python train.py --model="segmentation model" --num_classes=12 --encoder_activation="gelu_tanh" --encoder_bias="all" --encoder_patch_size=[8, 8] --encoder_positions="sincos" --steps=9700
Rows from block 11 of the encoder of a small segmentation model, named by matrix and row number. Rows with one number within an expert belong to one neuron, the router's apart. Each number is 128 + 32 x the weight over its row's rms, rounded and kept within 0 to 255. All counts start at 0. Numbers have three digits each. After the name is the row's rms in percent of the matrix's.
After each expert's rows are labels from the 100 images, of 14976, where the router gives the expert most weight on average: "peak on" is the class under the peak; "top examples" is what is common among them. Only what is clearly more common there than usual is listed. The data: rendered roads seen from a driver's seat, with toy cars, trees and houses.
# router: router (encoder.blocks.11.mlp.router.weight, 32x192), inputs 0-95
# up: expert up (encoder.blocks.11.mlp.up, 32x96x192), inputs 0-95
# down: expert down (encoder.blocks.11.mlp.down, 32x192x96, transposed), outputs 0-95

# expert 19
router.19 075:063069097124140080110156107097121126082157086128077160103133162194076096088155099104157140132110092179160131133092141095161127119090119090114133151159160144095078095153134110114169112163135138088135071094094157086145137083107123089093111131108089173123140192130145121188139162085088081091
up.0 094:110131090154147163109104101201119158129135151142123158124102178131121115096169122143180067068140107147162125096147136150070070121196084129128182120120059099151105129158138132080155165092139108169152130188072048097090149105117127122146121144094136123115207148134129087144109170151174183160
down.0 086:115163125057148065124185095188135181088132140158123103132086173048123138203109139120133148132119139107199180138155171113153172131103116074095114092145084110200121153126078127025098132106104119065127138093114056089107123042089090145104109122103153169119150159145141099119069127126100113160
up.1 094:111164119075110129139071065148119115142187131165145165144156114041132151137158095128159134083135189107137148129142199101045076049074180160115078072107094147147163164147131100087101088135075128107146183076092097096095163173126107095096127163167127140063122150144143100104095122122153138152
down.1 098:105123111128151061065174123146188161140148140086177148190134084128087115117118106104149169151184110178138152122161098143143124161132045145166097140123136130050098103062148125120135129131167146177092044188145156046139095115088106113127162122127137168115097118151166152123105141107134129120
up.2 102:187126157135104139108166106153068101134130093160104120151123122157130162075169132140102086137108123165145126198120091134142150111118097088126125059093153142079146124107050137143049142137195146152083156112113061189084200095135110141099124116161059057161141183129140129138140137186123085126
down.2 096:156123120083132090160103139127101112162060121148134094129124133118142160099126141103167110122111148086116099158142177079154105167093106119141167142123151111078168174141114087139112164162123133127141159140088145153143139086094151086115121241118099141085113113146106161141158141154090160118
peak on: road
top examples: dusk; vehicles: zero

# expert 30
router.30 099:136089112086161100129141137087128107113088105091105101144080120185085106114090134175091122100135139184135109113133111128145139133091214074146086166171128145105066080135151153121112191093133173091145146143193163127109160101125096151107123093140136090122124154170065170121180161143086122104
up.0 104:119140161113127112142140089153153093136118112124082033120125112120126115107082151101106119131163086096060184111158161129097166134142116083120125183158091133113183094105125183105080151097127165142087087118121122150129091079061112123058128149117139124163150110154123145096168096157131126117
down.0 098:098136095129152182092134147121114062096113136115130160140111109145134126136163125107126160165233135144144120093153073132114125024057157140145117195083143169116134175141139130091129112137101181137150103115163085139133111109116105154109129170114105181101129111172155131135086119087169108163
up.1 097:132120083069180162114151149050196097096114130120116065100191157124063136195127077146136111160148121138130150201100115159110065124099173128129198205139168104157125118099076095097149131091165122133103110115102080137089125086160103131114100109095143105137213109145108112126160131154114128138
down.1 099:162158160170100103131110151151151153120172189097167127043097064102142186123079193148176069168144150137137132107138151125119128157175089091113082116150077148150133111125053119114157139121133108105122121117142087112179136161167184112115140135143187101104117095107176166114055144114120200140
up.2 098:118135181137138049198089113107154159135118131148101144125146114130186175133102085099113095116131098112036076128147167087193117149240090134090130108128134116100173156130152113107096169089128169078135107134172139150166206097168121160083088135083108137108130083121075085201138114150131066098
down.2 105:147142097174124141183142124091113109089092080121063073069133128110071106119185116139119171144136175147133147167114122177137097103137123142120074145132166127174212171126143173096137112139101146128154162119095171182099038101093131108177118189129105112091082104156145125099148151137146134142
peak on: tree
top examples: tree; snowy verge

# expert 23
router.23 141:089188158191096193154191152180133065194153131163145183067097138100170145172128186133179149093091157130086073145084151147157075169079083103105101076094091146096147099156105132124158114162120134116206111109144142135115111174082147141088177106128119166082145178042132159080128142143153135083
up.0 095:094104114158146094124088094110137143158082139200144183160138092168174095184163115083071106082067134116148094114126090125123171175133135107103144125113065154110155099130231169093105159115123089112132154162151082117131152144148125157126150099090144125125103099137117109084145092077106144107
down.0 098:119170103117148153125122112076167175142110131120111135110139100117090119131160124165086140127126119106096129108137110125158145096155139126112125157135221138157134091124177115101110107115131155116095119185105126133090117150089192162105142142185175080161130174190080133040205120140132116120
up.1 105:188161124148144133101158156212161140125126153119126114138139167162133171125124137148160091087064154093175118113148122131161161132106162114116094166126128134105113141160110105146163150141085119141133166090129134105142196102129155078105136111158084137100160161098144168134091121173088142128
down.1 109:104149072121136134167099139180132170095115150133101135108132122081106156091140119105127087145172097094090116133112102145127130136087105169120130111120134101136126187150150126095127101153143102097103186101127062158105154130157125081077106076145126150157107170081158115138139149102122116143
up.2 095:103141121075126135135125096155079154167100111162200157089114047116118113155143121095166189150142122097078186150126109158126118133162088128089109121135082123184168155080081132103060032074112083128104119074094091165153111137137105137152109132103119095172175134198142075134161130178200109127
down.2 088:149102176086121152106138108128102140081169116150115111136144180134121147139147120163158179095126130150112098097111160145045112122085133113190128150118132164106134114138129160156110115109084170151140127091073129093125099117087120057097163168092176141081116143146155129123120128090194123174
peak on: road
top examples: double yellow line

# expert 18
router.18 060:082090086089058130099199078139091153116147126103083116150162158148093107182107137128117105144071074090124132110144089111135136130112121141143162144077069114129095109155143111143123152070139169111120086114067191135125140129107111057100045150132089120104120133076102112179119136065097112152
up.0 072:130151191150130102106109116112128181144045184163165094146139142180152107108127142096185094116139155149143098144108098136093088105132050152148138112139120124084167106139119091119155115173051108193179127212159131167093169089115122106143105085174087097139163111151144135129154134135069102165
down.0 085:073169086201143106144111211074109114102121136152148112097141157085135124139082144133109152125101102116157166113123173145158117103117101121099241072177063121165120103143146103110168162098138165156104158125183152109098107093090102157168157127169174094171142164172128070097148122100178120125
up.1 081:182138125179158112127096135089113164098068075100135197077163139177099113165119186128156132171089129096100173140145100126116130181144155072098163110155192140172107092087112123135158135174107152111124078102113152079112096115124101154134141118129103084105143121191153199145112049138142172109
down.1 085:089128107091165115132103161136086198114129115180163126129118137120158132143107118142192154153116152192154083123127148121123104162146136112138132148158111153131170090158132143099169137128102088117194135065169158060195155070131111176161128149137137091102067111132108119097040104141110152074
up.2 081:159099163122132076107092151087130065150121131197154150125053105161155120162108152147103156130118127143155141124083152107098130098089115146081148110120102151166083127122122187089157123129103116142059104101213108102162161104086121101174102153122148129131137143078106105177143154111114122085
down.2 087:167206087111156152112155147118077197109141105104118152087111135118121078130124163131122108114125180107118142186053021112175089105103131116116124172114114170121110135153093197153162113140148141142161112205139156187148148137157179146098150078173126144156117103131135088146140102137180149126
peak on: road
top examples: line: no line

# expert 27
router.27 066:067073074094113111110179145104111104075135049082051117161132148152079094074111125111163150117096084173162129126111090105185149121074153088139159147169145150079059103131138095177134154149132162096122062087156138077107093110095089115128096127109076162129150191124142141156108137103096098098
up.0 094:175135113084146117149165095120162178117111148162198143146139086116078111099158101135117163124177122147156146084076173102108098067126175099133117104099168149089121124120057180157139187132167151102133152130134150141179117171181147155069094186154090135134108114167094091167130100103059087121
down.0 099:103114120158168125159103167134160115097157111189101115084151116146178121104110121130150117166111106099111110047139135130118189145147144120142111092146100191118103049127108120158050100099112155084128102118107117133136149139149126103099172147149126198121072113168092146086171113102125111120
up.1 099:159071194161166104139100128123062114085109131121127118112164209097138143158152126159049152128122137128084163157117103165116122101167125143143175162161137159148182115135131118135151129123072147128108094154049111118132120149103077134176150095145135076106154100179140189148107117109079186161
down.1 098:124095081119174102145099083165149166106178111095149074107138121166125126140086117153169148118105138177078050100100177121122103114126150207124140171159159099137113107124161140145123128088185219128108179141102133145150177126114140079152108146154130105164163164110175110110107115092072145086
up.2 098:108170127125106142179163173111122103163126122109087159171177106180120171121127176102097183105150084078100119104130162177120111092126097157147099116127162157090143140078024133140134106134106148135076170108122118130094065101212112078151163175171168089136168115144072175100187127089130110166
down.2 105:168134146160133108053099091138103127164105110119155042121117136115152143130096110095059185167091119183121102092120113077107174218117111111066109107130100129110126173150081120124202156128086156132155177064106165086146094193104128091145151154081169142090148209112127145075143126155113141157
peak on: sky
top examples: snowy verge; dusk; line: no line; vehicles: zero

# expert 22
router.22 125:074172116172095191110124138160141139129078175143129122168110113094167137112151100148072174118179119159112091120119156174056123161091081137145116177139165131133158096113101099185111124128128122100126145074131117136151155096153167108155168159142164170156141167130152114081109114106166173133
up.0 090:124183117155097158106123143120149095133141169145161137086114124147132153120152174161059138097114160154141076140136149158126173152115118117159115135102028150111169080117129117153090138133114155121196150129144137134107078147068152141146187158062142121106068093145167175124086160117125190180
down.0 091:107142101116152125162139102144133123176122082155129119106135108139099097118198131079126121138119131068173136201187138150172086135081157120137150116143079145185123131046166176100117087136075094152122169096148113150140126135170096131129081101128124113169157130122141097128167139081172138122
up.1 108:112121152122123125157133080119096177131167144165070132102163089108131096043122118133098158094126089131118127154121127103136179077117134121083110121124122088129096162113122135133117134128159087032100136138122162078150141117121092125105086125173141193154116169137098118109174116114148076165
down.1 111:111122124089061136173104130142131137148154160158142198130140117084184121095169129099106110149178155102158111172062173183070132092175143197168161145128147127115111132154095143120120146103096101122133110074193105129156143119155142172142172142149139185061168124095138101133115151083204172181
up.2 102:149124167161178125101021126125130134139182174115137110183089131124066143160134088105073154101171085150077142161123123162069107114067112082130120153117170181205149096175113166129118153139115166134118150161094122133121063156134161108094164147047135135132083093146115136050118132109094149134
down.2 099:157183108107075139155168124153172108148085030150123117131136125091129151114167190080119108182099069106155126210109121097128085116097156137132142159123137114113125114107156143123146113171098127102134156115130126139085143133135061118157094116112098132169168129087125057210136090118143130120
peak on: pine
top examples: pine; double yellow line

# expert 5
router.5 107:135112108170086110168113139069055151070116148073115143114194168110128082075175148107119086156139089133184111172114137091101141090119106173160121089125136115139095142127110100115162084185151175105181086189074185146112083155104154104150096096091109129089089132151108086194083164055122148115
up.0 082:137134146153132095166073113106140140111073093140134141090200098084138166188178157137188150174101088105074163078082157167161115141083095145094187132141155107132175190099207136162108130102138121197101123123115103096081097119109108147114097170139120163133121102152092140103088096172142032130
down.0 084:165134133113151150172147179102135135141152141097125080144046068100076136129089126152155158121129136130150170149145096131083101071112099099198082060080109081086102134097206097118163112169103091109139146168109158142143067111092170122092166149120122153127151127162171114126136139148141128195
up.1 079:148142155118114085091130086176110116147132111193202143153122040137153143220125194090186108136094094124156160114080133091137111182120102144054129090129090151101137153178131156087138109113176121157133162120162087132070188101113070134119111131101099094134139153145181127147129126117123168124
down.1 082:090131134091115114097123122115132096102148132120145146080146142169101150176082090058100127177171156112125125131116107165106067074080180143167131116088092144112110105142181113132182104164111100190147059141084152124154072089077130143087201085186135106116172139148120112045158133100145124151
up.2 097:191066210159179132167147114155072178120142142167142149181219103113138142111195125139147108116174138081167135113077162161169123139118128100104207085102150117097140137114135145111060159141133159137130172142101141083126124116138078153135085156076090158061093097131094111150087149136062121126
down.2 097:119109098081098178159111156143154126195203191118142124104141145147170147078102135173132139101175099119156078122091204102101101109154090128149123112112096091080055098108139069141154112127077078127129162089114137099139126090160146136128191101137106154100134090150155079113127184164095086154
peak on: sky
top examples: snowy verge

# expert 14
router.14 119:124165115116093122108119117116155097121076077134160114133162064073171141195160134100096149146167147139107166145105098183169168093152079146069157161149181188122174139100171153082120071168111097184089131168134124111143090123160137160125119163140172112164136181160105148110107081150135145108
up.0 106:165149119138163159124121132072170150054097065119053131152120110164123097131135120149074158120112143130117087065116149099107161162171150101134137117109087103123095091084145089195079106117116149138079127151102122115153132114099131143130193092148112157121129146144124095157103083113121099130
down.0 107:132075173091136095150140121173149201145188160083180082136085122131167128165093138204197109103114069136145165127149037146161107133121123084160063118118113081130149092102084105174144144124131148134144143121126126167128067143119209117097117121146139137158117101103084152090147177151112154162
up.1 098:118145100132107137139131133094180151165108113154117135099142140132125096082116153107124084090081146139052146068097110057148134120131137191129126126096070158088125058144216128099129126153117168131151055184155086182070122140065178090103169083126137151155100097076104150129136146043120102095
down.1 094:149161133129144149130084091159162157161122183130159161141156116158109156108153109073124171103109124069144203142191119050110122098089146148157069153100118152112158154104124091105169134118139099123125177118147104102138169125092098093130134082155167112212161096167181123115159193132145108145
up.2 099:115123152156122131023110129083159121153164106104179080115128039102107135164113132149137103069145148129153144180153144150070118089098146108118110146160110130133157115207086161126176174150130117155133110108099137067172094141102101110159158119116150126124121101148183159095129107098139167138
down.2 100:097166094162143117105136145107114167119122085160106114144142088132114141112103120065156118095175156093087126186137194093128112143081165085104150153139163171090186144151141157146115145104154061104171133084147175106115168144092055110147047142182124121128108146116151172153108161098173072075
peak on: truck
top examples: truck; vehicles: two